python train.py --model="class-conditioned image flow-matching model" --dataset="drawn human figures in many poses" --image_size=48 --objective="flow_matching" --activation="swiglu" --mlp_ratio=4 --patch_size=[8, 8] --optimizer="muon" --muon_scale="match_rms_adamw" --momentum=0.9 --adamw_lr_other_params=0.0024 --batch_size=384 --lr_schedule="poly" --final_lr_fraction=0.05
Rows from block 3 of a small class-conditioned image flow-matching model, named by matrix and row number. Rows with one number belong to one neuron. Each number is 50 + 12 x the weight over its row's rms, rounded and kept within 0 to 99. All counts start at 0.
Before each neuron's rows are labels from the 100 images, of 14848 (inputs lightly noised), where the neuron reaches its largest size: "lies over" is the class under the peak. Only what is clearly more common there than usual is listed. The data: drawn human figures in many poses. In brackets: how many of the 100, against the usual share in percent.
# gate: MLP gate (model.blocks.3.mlp.gate.weight, 768x192), inputs 0-191
# fc1: MLP up (model.blocks.3.mlp.fc1.weight, 768x192), inputs 0-191
# fc2: MLP down (model.blocks.3.mlp.fc2.weight, 192x768, transposed), outputs 0-191

lies over: torso (28 vs 1.2)
gate.363:50 76 67 47 53 56 35 34 51 51 93 59 50 61 56 49 60 58 28 60 32 66 29 51 50 57 56 62 34 49 59 56 48 64 54 64 61 54 52 51 62 65 53 56 56 45 64 28 55 61 42 64 56 35 35 52 62 39 61 45 53 37 41 67 62 33 52 50 58 56 59 49 37 34 60 55 52 58 45 53 44 47 59 28 49 70 15 42 46 47 79 61 56 49 38 34 54 36 62 53 46 58 48 64 42 54 57 40 51 57 47 67 46 36 68 74 58 60 43 55 52 52 55 62 40 46 32 43 52 36 49 48 44 53 40 71 54 66 41 36 52 58 58 40 52 44 30 56 41 53 67 32 46 73 61 70 65 52 42 51 53 69 29 42 67 47 58 45 54 68 59 59 39 41 50 31 40 49 64 53 59 38 68 63 28 70 75 65 66 66 54 64
fc1.363:40 29 40 53 40 44 77 53 48 52 09 36 55 51 51 42 42 44 72 33 60 56 62 63 47 40 34 43 69 65 33 38 58 34 51 39 42 60 38 52 48 41 51 45 51 57 36 72 47 41 56 37 52 67 56 46 38 54 46 49 51 64 63 49 45 65 38 46 42 47 46 48 54 68 40 47 54 44 50 44 52 64 53 63 49 34 80 41 39 55 34 39 46 49 69 70 41 59 35 42 52 58 35 40 65 54 41 54 58 24 44 39 57 53 34 32 49 42 62 41 50 56 61 55 64 55 66 65 52 56 62 54 65 45 47 31 41 47 57 69 44 40 49 55 49 47 55 40 62 45 35 80 48 30 41 30 32 41 50 51 57 42 72 39 37 61 54 52 52 30 50 56 52 58 44 66 63 54 45 49 43 70 40 35 65 12 25 35 25 30 49 36
fc2.363:42 77 31 58 42 51 65 28 47 55 99 52 47 58 34 41 40 59 31 40 46 38 67 51 54 38 65 36 72 38 65 61 42 37 52 44 46 56 51 54 41 36 47 63 54 43 65 72 51 51 51 56 45 56 38 52 35 47 62 51 51 60 62 69 55 38 39 50 45 52 68 37 53 37 56 50 49 45 56 50 52 63 51 28 46 55 80 42 52 42 84 64 39 55 43 66 66 38 57 60 51 54 44 58 65 55 43 49 47 63 50 32 49 58 38 73 55 50 39 48 51 55 57 54 65 53 49 48 48 53 43 50 44 42 55 20 47 44 59 84 42 39 61 41 41 55 37 64 32 41 34 58 51 78 47 35 62 57 45 45 50 57 63 56 33 45 46 52 51 63 52 51 37 57 51 62 47 48 50 62 50 66 63 31 24 81 72 34 37 59 56 62

lies over: leg (26 vs 1.1)
gate.654:38 48 45 40 51 38 51 61 62 57 38 45 43 47 58 56 68 43 32 65 57 52 41 39 53 55 59 71 35 75 19 47 50 35 53 57 56 49 43 51 49 40 49 45 57 45 50 50 47 64 54 60 62 52 52 40 70 48 43 36 54 45 50 46 60 57 50 46 39 71 76 73 45 32 53 74 32 41 49 52 58 69 45 62 38 59 56 65 48 44 62 26 70 59 39 48 86 30 38 44 35 56 45 48 62 51 51 58 66 55 43 47 43 48 45 48 56 69 47 64 48 46 53 46 67 45 52 71 47 68 47 41 54 33 44 41 59 56 61 38 47 59 29 21 54 46 45 20 30 42 34 57 54 44 70 52 54 42 85 57 54 68 48 48 65 42 35 25 44 36 53 36 39 50 37 68 54 68 43 70 43 44 40 30 56 33 40 27 49 67 52 53
fc1.654:46 55 39 52 30 53 76 34 59 48 60 46 54 68 43 51 53 67 34 31 45 43 19 38 39 46 35 49 73 40 41 48 76 55 37 36 42 69 52 34 52 56 69 59 47 72 33 63 45 38 54 58 69 60 41 46 39 24 49 52 43 65 54 59 67 52 67 30 63 35 55 50 55 31 31 53 48 56 40 47 44 67 45 47 54 53 49 47 54 56 51 52 59 51 55 69 42 52 42 46 73 62 36 72 51 25 48 47 70 41 65 41 72 57 42 59 45 29 40 58 49 55 59 47 46 50 45 61 39 41 65 38 34 52 31 63 17 29 58 53 51 49 65 38 51 38 58 51 76 82 60 63 57 46 49 45 48 51 30 47 49 52 53 42 51 68 52 60 62 44 53 82 50 64 50 47 58 61 50 38 57 52 62 63 54 39 38 44 63 38 47 36
fc2.654:58 39 46 67 55 46 43 65 39 45 37 46 62 48 43 52 32 49 28 39 64 43 52 63 51 46 58 29 55 70 22 44 51 60 59 48 51 48 53 50 48 64 51 43 52 40 44 56 53 64 54 59 42 44 56 42 31 58 46 61 51 51 48 42 54 58 52 44 59 71 65 77 56 29 50 73 46 62 53 57 46 33 46 58 41 50 38 33 49 41 66 25 40 34 38 56 83 31 44 51 65 47 53 50 34 42 54 40 42 56 59 41 67 48 53 46 56 63 52 34 56 58 55 45 36 53 52 71 41 22 43 58 58 28 56 57 50 45 38 65 55 41 26 22 35 47 49 17 30 47 71 47 49 48 35 47 52 40 25 41 52 58 53 51 28 36 67 80 43 37 42 54 43 54 68 34 56 69 42 31 43 51 46 72 54 28 42 65 53 63 53 59

lies over: leg (34 vs 1.1)
gate.177:49 55 71 63 68 55 49 39 35 46 41 77 68 36 28 57 28 46 52 43 62 60 44 45 40 43 73 52 48 50 77 52 47 45 40 47 45 45 59 70 38 50 65 54 52 55 60 67 53 56 48 42 62 32 38 56 53 59 58 27 43 53 42 53 53 57 38 37 61 40 50 42 55 30 37 62 56 36 41 63 43 48 73 51 69 62 51 39 49 68 64 49 37 55 52 52 55 45 54 64 39 48 42 59 24 43 58 68 47 42 49 49 52 52 57 52 39 33 30 52 37 47 49 31 46 55 56 62 67 51 51 44 36 31 52 65 38 44 59 57 50 57 41 50 56 32 32 21 61 49 49 54 49 45 49 52 72 76 76 53 54 49 64 50 42 46 47 38 58 76 49 43 22 49 70 65 45 50 78 61 55 52 88 56 36 32 30 27 41 52 43 39
fc1.177:48 49 60 53 67 49 45 46 29 29 47 80 62 22 31 56 43 43 61 48 62 44 55 35 28 49 73 51 45 51 77 52 41 62 30 64 42 29 55 72 36 45 56 53 44 53 55 75 57 59 53 42 53 29 40 50 40 68 59 36 46 51 51 42 49 58 33 48 57 41 53 31 50 37 47 51 52 37 56 58 45 36 63 56 64 60 48 45 49 70 64 57 40 66 56 41 47 38 55 58 41 48 57 41 32 44 59 60 37 49 43 49 35 62 51 45 47 26 41 52 59 40 44 32 40 51 61 56 79 53 51 62 28 35 56 68 57 45 44 62 52 48 40 60 58 37 40 29 56 35 34 49 48 48 54 66 65 67 72 70 52 38 67 60 39 55 48 36 54 60 54 37 21 52 56 79 35 45 67 63 52 44 79 64 37 58 35 34 49 63 44 51
fc2.177:45 49 68 62 68 41 44 66 30 40 61 24 66 70 36 46 38 63 41 37 34 50 43 39 57 51 37 57 57 45 20 49 37 43 60 49 60 56 56 67 33 45 68 36 46 39 43 76 55 45 59 67 64 34 58 52 53 55 41 25 61 47 37 45 45 46 43 55 62 63 41 56 55 60 36 40 50 35 38 39 42 55 29 47 36 41 50 41 49 33 40 58 45 54 49 54 42 53 53 36 42 48 52 46 32 44 55 64 45 57 50 56 42 55 58 52 56 66 72 48 35 53 47 65 50 50 57 40 35 49 50 44 65 60 45 68 42 44 57 58 50 51 53 54 56 30 63 79 43 53 56 57 50 49 55 53 29 22 76 56 52 51 68 47 33 62 50 47 47 21 51 53 79 49 69 68 55 49 20 54 50 56 13 56 77 65 66 31 40 58 54 64

lies over: torso (28 vs 1.2); leg (27 vs 1.1)
gate.604:49 60 35 50 51 56 42 54 67 58 61 52 77 55 35 50 74 32 47 42 48 41 39 70 62 51 54 50 44 54 61 56 60 52 71 55 67 64 21 58 44 53 61 47 38 51 38 69 36 68 49 58 65 63 58 48 53 48 46 34 51 43 34 72 40 28 75 33 61 57 33 54 55 50 73 56 64 47 44 32 43 76 47 61 63 45 69 57 29 23 40 43 53 35 54 68 42 61 29 33 61 72 39 54 51 64 63 29 59 45 45 52 63 48 50 51 60 54 64 44 49 46 45 52 78 40 53 58 61 37 63 63 43 43 20 48 29 57 47 61 40 33 56 37 50 51 36 45 57 56 52 49 67 56 58 37 44 49 72 45 70 63 55 42 48 49 50 59 49 42 43 52 35 70 57 51 65 39 33 53 75 46 70 38 44 39 32 50 60 48 40 49
fc1.604:56 47 34 38 50 42 38 44 79 43 73 59 60 64 33 49 56 28 72 31 40 67 45 60 57 48 44 54 62 80 61 53 46 33 33 48 51 46 50 41 37 47 44 56 48 51 45 67 27 55 61 41 58 57 49 57 35 38 47 47 70 50 56 76 29 33 78 56 57 59 49 55 46 46 46 68 51 36 35 39 50 60 49 61 40 62 73 31 52 47 37 42 37 61 71 48 64 36 30 56 67 48 29 45 45 53 44 54 48 63 44 43 55 47 51 38 25 34 70 37 60 51 35 43 61 47 47 61 69 61 39 53 45 42 30 56 34 58 63 54 45 38 60 48 45 66 55 41 46 27 44 54 41 63 49 53 37 34 64 60 66 56 82 24 54 52 55 56 56 43 43 33 33 48 40 62 50 55 48 32 66 45 59 55 72 33 46 52 47 54 30 57
fc2.604:43 49 74 61 42 45 62 63 47 49 49 63 22 56 63 52 46 49 51 65 39 61 54 36 59 62 49 48 41 46 69 41 63 49 38 58 62 52 49 50 62 70 54 45 31 60 44 26 52 40 64 67 38 30 59 48 54 39 41 56 55 61 57 72 53 35 29 53 37 56 44 47 59 57 37 53 71 34 49 39 67 29 34 65 52 55 26 55 48 35 32 31 58 47 57 44 50 76 27 36 48 55 58 43 51 40 52 67 66 58 36 35 48 60 46 46 65 35 68 44 47 41 39 32 43 51 47 63 80 50 53 48 60 27 72 36 50 51 54 34 48 47 56 59 44 59 35 23 59 28 56 58 55 48 60 67 49 31 25 51 38 57 22 51 34 59 47 42 52 51 33 70 44 26 46 49 51 42 35 58 76 36 62 57 59 55 40 56 53 55 53 49

lies over: torso (28 vs 1.2); leg (27 vs 1.1)
gate.713:86 63 45 67 35 33 45 65 65 37 73 61 47 42 44 53 65 60 35 38 64 38 64 58 37 43 49 42 40 45 51 55 38 28 47 64 56 57 57 45 32 53 69 45 56 57 66 36 54 53 41 67 62 59 51 66 60 50 54 58 63 42 47 43 37 58 58 41 52 52 49 26 74 64 61 62 51 26 58 35 59 43 57 44 64 74 51 42 48 48 54 39 53 65 34 48 56 27 40 45 58 45 29 44 60 41 77 56 58 48 30 53 70 46 44 44 27 41 41 52 59 60 57 71 69 42 52 60 50 72 38 46 47 48 54 67 46 38 56 38 45 34 49 62 46 61 26 44 69 54 42 37 41 45 59 53 45 36 39 53 78 61 50 23 54 32 48 56 75 58 56 63 60 41 43 67 57 43 45 40 42 61 70 63 51 53 51 65 33 34 47 63
fc1.713:37 58 54 64 52 36 39 56 48 79 60 66 59 61 56 49 37 62 49 54 40 65 14 59 59 23 62 50 74 55 63 59 52 43 59 55 67 62 35 60 52 42 42 41 54 43 45 54 42 59 45 50 55 57 56 55 61 38 48 66 38 41 77 41 62 47 40 56 58 42 31 52 25 55 60 45 54 67 63 61 31 68 53 44 30 38 39 48 57 57 62 50 42 61 61 63 52 43 47 35 21 47 42 49 53 51 37 37 52 47 52 50 30 71 62 38 39 38 73 45 48 53 42 46 58 47 58 31 44 31 73 77 70 49 48 47 45 63 54 74 38 43 53 45 59 45 52 53 37 50 20 36 42 33 50 33 52 66 68 43 47 60 47 44 51 59 73 42 43 77 59 70 54 56 57 27 38 52 67 61 60 52 50 39 55 38 56 68 59 61 42 62
fc2.713:27 48 60 54 43 58 36 33 52 80 67 50 36 39 25 44 56 49 55 54 70 78 62 29 77 41 30 39 46 43 49 77 44 31 59 48 35 52 42 63 55 49 49 42 57 68 24 47 44 29 65 77 54 34 30 47 56 39 69 61 35 39 56 59 71 49 36 47 48 42 56 26 25 54 56 50 51 50 50 37 55 46 37 57 55 47 62 40 42 49 31 41 53 42 46 40 63 46 41 45 52 72 49 43 41 53 42 38 46 58 53 44 34 57 67 34 39 40 45 57 52 54 57 54 61 73 51 64 56 46 53 28 32 47 47 48 24 56 54 55 57 70 62 54 61 40 61 58 51 78 55 69 55 56 59 50 35 53 57 39 35 51 42 28 49 45 46 24 60 57 52 45 36 62 72 60 54 64 34 48 43 61 56 28 47 53 45 50 49 49 61 52

lies over: leg (29 vs 1.1)
gate.309:44 42 72 60 73 37 54 25 61 43 65 66 54 41 39 44 58 53 66 48 21 40 58 84 42 41 48 44 68 62 63 59 57 49 50 59 50 73 56 58 58 47 62 49 44 34 54 60 53 60 50 40 57 53 43 17 65 40 57 56 41 55 58 45 48 85 42 60 55 50 35 46 59 44 60 38 65 54 40 56 44 54 58 47 42 46 39 65 53 64 40 60 62 56 35 62 37 40 62 42 34 45 50 40 55 49 61 72 53 33 57 47 45 47 55 61 44 61 51 49 27 61 32 45 74 47 71 57 49 64 71 40 50 48 33 46 47 43 56 51 45 55 29 74 63 29 42 42 57 44 68 46 51 52 37 63 28 34 57 64 61 54 54 48 35 71 63 30 73 41 48 60 29 50 42 52 76 47 54 74 54 58 32 51 61 68 46 39 40 47 42 58
fc1.309:61 47 32 44 14 75 47 55 42 57 34 50 64 66 51 38 46 57 40 33 72 63 35 26 68 52 48 48 47 50 19 46 49 41 62 43 49 28 28 47 42 65 57 45 67 62 41 33 49 44 48 67 52 46 63 67 36 58 47 41 48 40 44 53 62 21 44 42 51 46 51 51 25 56 40 60 53 45 61 40 60 55 43 52 67 51 61 27 53 39 62 49 43 42 67 49 54 61 43 56 71 51 49 58 38 43 36 36 59 48 41 52 57 59 40 40 57 36 41 56 55 42 69 49 44 46 23 70 43 44 37 53 44 56 43 46 34 54 61 48 44 37 64 36 34 69 53 51 56 78 55 51 54 36 67 25 61 77 43 58 57 59 30 45 47 37 43 69 32 68 46 53 52 39 53 41 42 59 55 36 45 39 64 53 33 16 53 58 60 55 47 45
fc2.309:52 34 29 36 29 39 48 27 44 66 65 58 51 37 67 47 44 57 65 58 37 52 40 16 38 51 51 61 32 56 58 57 44 53 46 45 43 74 40 44 40 61 42 66 48 35 56 35 52 51 48 38 43 48 40 26 38 47 58 39 45 45 40 44 55 82 59 68 50 49 39 45 36 40 39 41 53 50 62 53 58 50 65 49 46 44 57 34 34 62 26 52 33 42 35 42 45 40 59 43 61 49 49 41 39 57 38 33 37 34 37 57 53 48 44 59 44 54 50 52 76 34 38 47 28 49 31 53 54 39 66 58 45 53 60 54 57 58 41 51 46 39 26 74 43 74 46 40 57 54 35 55 48 55 64 25 20 24 44 42 45 49 42 50 59 64 34 66 74 47 51 42 29 48 54 48 82 51 49 34 51 46 35 46 68 75 45 65 57 46 45 50

lies over: torso (29 vs 1.2); leg (25 vs 1.1)
gate.325:65 77 62 47 28 49 45 52 40 41 48 48 46 64 39 42 38 59 61 72 30 55 53 43 41 40 64 48 45 49 34 45 50 69 45 53 92 45 47 64 28 41 44 53 60 55 41 48 53 51 56 65 48 35 52 55 49 32 54 36 49 80 33 40 53 59 48 48 42 58 46 57 47 29 53 65 36 46 62 52 76 44 50 51 49 71 45 45 21 79 52 45 44 61 55 34 53 39 59 41 44 45 26 41 49 60 50 49 57 46 44 36 65 61 43 39 70 51 42 45 58 40 46 33 70 42 63 57 63 42 66 35 27 45 49 67 52 34 39 65 37 45 66 61 42 40 62 59 48 43 37 52 66 43 53 49 47 50 47 66 60 56 52 37 52 79 52 42 60 28 58 60 31 42 36 63 59 48 52 32 92 51 43 63 48 63 55 37 58 58 49 37
fc1.325:56 46 40 45 54 50 44 57 37 50 45 51 66 42 39 49 77 36 59 50 44 52 43 43 65 34 41 65 54 23 55 65 37 41 45 57 52 60 54 41 56 24 49 50 54 56 47 37 44 40 57 45 47 52 34 33 48 29 51 73 29 04 58 49 59 59 44 59 77 58 71 58 44 44 63 41 31 71 26 46 21 44 45 51 46 18 46 53 86 44 42 53 74 42 37 61 51 45 53 53 52 55 66 53 29 41 39 44 55 61 74 60 61 54 30 47 51 62 39 31 69 54 49 55 39 45 57 38 44 74 54 47 66 42 51 58 41 39 73 57 66 39 50 42 59 46 59 41 66 51 62 55 50 47 40 37 58 57 54 48 41 47 49 65 54 45 45 56 56 56 47 54 63 49 70 46 37 32 41 49 35 50 55 44 57 38 51 47 24 43 57 72
fc2.325:49 43 51 42 57 69 51 44 65 61 69 44 62 43 44 28 58 49 53 48 40 60 43 59 51 28 59 74 48 62 63 55 48 18 60 47 46 42 65 49 44 50 52 43 42 35 51 41 52 64 64 54 68 49 50 46 45 64 59 61 65 19 56 42 45 49 58 48 71 41 55 39 36 48 77 53 60 75 53 48 25 34 52 58 50 55 69 56 28 68 47 44 64 41 75 72 49 49 58 36 54 59 43 54 34 29 59 64 50 50 61 63 45 59 43 45 67 43 44 45 46 64 46 34 43 61 68 53 52 52 43 41 35 34 39 46 44 23 67 30 58 46 56 57 48 63 75 63 50 42 74 72 55 53 66 48 50 47 43 41 68 60 33 73 35 57 68 40 43 46 52 43 31 59 55 68 49 71 45 39 48 56 38 34 53 39 37 69 34 53 40 33

lies over: torso (33 vs 1.2)
gate.68:47 32 53 47 26 61 42 61 61 40 46 45 30 46 36 32 47 67 59 57 53 53 55 38 48 48 30 50 47 44 57 61 52 39 78 46 41 41 42 67 55 63 23 40 55 49 57 47 48 68 58 54 42 58 50 57 58 39 37 31 38 52 33 43 17 54 56 53 48 52 35 45 48 41 61 52 80 25 41 49 69 53 50 58 47 70 54 68 64 69 63 35 40 50 62 42 45 41 66 46 55 34 24 21 56 60 55 52 38 46 58 44 42 53 61 72 66 45 53 50 55 28 54 34 43 48 57 51 48 52 40 55 51 34 62 56 71 55 48 44 33 45 53 66 68 62 58 50 32 53 38 53 41 56 53 66 35 60 63 48 76 69 59 42 34 48 45 47 49 57 61 67 27 55 47 60 55 55 65 36 81 54 49 58 46 58 63 66 55 47 14 57
fc1.68:54 40 71 39 36 42 52 43 55 51 18 51 67 50 29 69 49 65 45 62 45 53 34 36 56 46 59 70 45 48 54 48 55 66 38 38 58 50 72 44 59 11 43 61 61 52 41 45 30 30 50 67 43 36 51 34 33 55 64 77 43 41 46 68 68 68 26 55 57 47 67 53 42 40 56 57 50 73 41 23 39 36 39 45 44 51 41 46 30 60 33 60 54 42 42 58 60 54 62 42 61 61 46 81 42 46 48 45 74 64 52 45 78 65 43 55 60 62 34 57 53 64 42 78 55 54 51 54 61 48 51 34 55 41 51 61 57 40 51 65 55 53 45 47 32 47 54 42 56 30 65 33 49 43 41 37 57 52 33 51 30 39 50 39 42 48 55 66 57 50 63 46 74 33 50 58 47 49 67 46 49 49 59 54 55 47 49 61 39 61 68 63
fc2.68:67 55 45 32 44 49 40 46 24 67 49 62 57 51 59 43 51 44 69 24 42 52 36 43 72 30 58 49 35 55 56 48 48 45 63 57 21 53 53 40 25 31 39 75 62 43 61 33 40 73 60 40 41 42 68 25 43 52 49 64 46 40 55 51 38 49 40 45 65 55 44 46 37 62 59 45 37 71 56 60 17 40 56 49 38 35 56 64 42 44 47 51 79 46 51 61 34 42 51 44 45 78 50 44 45 27 50 70 59 45 66 46 54 59 43 57 71 61 29 53 59 68 54 43 47 38 64 56 49 63 58 45 49 38 54 53 37 36 74 53 52 42 52 61 38 32 53 69 40 39 62 50 49 46 61 39 62 56 47 59 54 52 37 73 38 41 47 45 37 48 35 45 41 48 53 48 55 73 54 42 49 55 49 36 51 32 49 46 52 38 13 36

lies over: torso (42 vs 1.2)
gate.435:52 62 45 38 49 49 42 49 58 52 78 45 50 54 45 68 27 67 47 50 68 38 67 55 57 64 56 76 55 54 51 36 71 37 54 44 46 47 51 37 45 65 56 46 57 52 53 45 40 48 35 44 72 64 49 46 31 64 71 48 46 51 38 70 31 26 66 42 54 44 45 57 54 40 46 61 72 29 56 40 57 54 45 54 50 38 32 30 55 63 73 48 50 42 64 55 51 47 67 49 58 46 63 63 36 39 45 44 53 40 39 34 60 42 40 45 49 33 54 53 47 41 23 64 60 58 55 50 38 36 38 39 50 56 61 48 22 64 71 57 46 63 50 45 51 45 50 39 46 72 55 45 38 55 41 30 34 52 36 59 77 55 54 10 74 58 57 21 37 61 46 52 41 55 59 42 56 45 53 46 22 50 52 46 43 35 54 62 66 23 40 59
fc1.435:49 27 57 76 45 46 53 62 41 51 43 43 43 63 24 37 59 63 47 44 54 56 56 49 61 71 52 37 44 49 51 37 63 59 47 58 74 53 52 48 56 35 53 42 58 34 72 80 61 44 62 69 27 45 41 70 80 45 41 42 51 52 69 21 29 60 45 53 45 43 34 43 41 57 60 61 60 38 47 50 41 39 63 40 53 54 75 43 58 65 51 56 42 39 72 52 34 43 42 77 34 64 61 55 64 58 54 47 61 54 31 33 54 43 65 52 56 53 69 35 52 60 58 55 43 45 64 54 50 50 52 60 61 67 67 63 57 61 54 56 58 64 40 62 55 61 55 61 60 34 62 38 46 38 64 41 66 48 81 41 57 61 48 53 10 53 52 48 54 33 38 64 42 46 43 52 58 49 61 43 58 53 58 72 46 45 57 34 38 58 39 33
fc2.435:56 30 55 18 62 48 47 54 64 60 41 46 59 54 74 40 27 46 51 49 61 52 39 51 65 23 62 70 55 36 43 43 42 38 50 47 60 57 43 47 49 65 29 54 62 42 76 21 52 17 59 62 56 50 48 56 25 54 43 55 53 56 27 36 45 53 48 55 48 46 46 43 40 62 43 52 58 61 50 50 55 58 60 29 46 42 28 56 50 67 48 57 45 47 66 39 40 44 22 66 62 36 46 55 37 53 55 58 35 62 55 64 55 58 34 55 58 58 54 47 41 28 73 52 51 48 40 49 39 31 52 33 49 71 40 25 56 46 45 48 41 29 42 55 46 46 62 65 52 48 34 53 59 40 32 57 59 51 26 66 50 57 51 56 88 56 41 45 51 31 27 42 48 61 58 38 67 42 49 60 53 57 53 25 47 43 56 63 71 47 46 38

lies over: leg (25 vs 1.1)
gate.257:49 32 50 57 66 67 48 60 49 54 43 29 77 48 62 54 57 27 74 65 55 59 49 49 41 51 33 42 65 44 41 68 70 52 64 40 54 39 48 48 50 52 49 36 71 32 59 69 44 55 45 31 43 52 50 47 49 44 49 47 46 37 35 29 43 55 67 42 49 62 57 65 67 70 45 22 44 61 47 67 38 43 54 40 62 45 52 52 49 60 50 59 45 45 37 53 53 46 48 72 67 73 34 32 45 75 56 77 55 76 66 59 51 43 30 32 62 39 43 47 50 64 68 38 28 41 40 46 54 50 30 71 40 59 44 54 51 40 53 33 56 31 60 26 39 62 49 43 56 52 43 43 56 55 58 42 32 36 61 51 61 63 48 54 46 55 60 43 30 36 55 43 70 34 54 57 43 57 61 62 42 43 27 40 42 49 63 33 35 32 32 63
fc1.257:63 41 69 52 36 37 36 29 44 40 57 60 61 44 48 39 48 58 50 39 39 46 35 60 62 53 19 43 56 54 29 51 54 38 56 45 60 53 58 58 45 54 72 49 41 58 55 48 46 64 42 47 66 64 57 48 48 40 65 40 50 22 35 54 47 28 33 50 48 49 26 69 46 35 51 76 45 28 39 52 47 44 59 67 49 40 46 27 62 31 42 58 62 37 35 52 49 54 52 42 58 62 31 36 53 54 29 51 42 40 43 62 42 51 43 53 13 75 65 73 45 41 67 46 45 40 64 40 47 61 58 60 30 57 20 72 52 66 56 46 27 51 58 71 59 54 55 58 67 47 51 48 26 73 59 51 48 31 61 44 61 59 54 42 42 63 56 34 66 65 48 71 51 52 47 49 43 57 49 45 37 44 59 50 51 42 44 58 56 71 57 27
fc2.257:53 65 57 41 47 52 26 56 59 38 35 29 53 61 57 52 48 46 71 44 59 41 49 61 46 59 67 54 48 58 62 62 46 54 57 34 32 54 64 57 63 53 61 31 55 41 61 39 47 57 41 59 62 62 44 44 52 46 36 43 45 45 53 30 37 63 33 52 49 66 66 38 39 59 43 22 54 42 60 56 55 45 43 35 76 54 64 59 62 57 38 49 49 47 55 65 35 60 49 55 54 42 51 60 37 31 56 51 47 61 66 60 42 77 67 37 62 23 38 43 53 18 41 29 55 61 80 46 47 55 47 50 66 69 48 75 57 43 59 29 39 60 51 29 59 49 43 37 54 50 72 65 49 36 65 53 46 56 56 38 54 63 59 46 58 40 60 58 26 49 68 46 46 70 39 53 53 47 57 40 47 37 23 60 36 49 47 78 33 58 51 81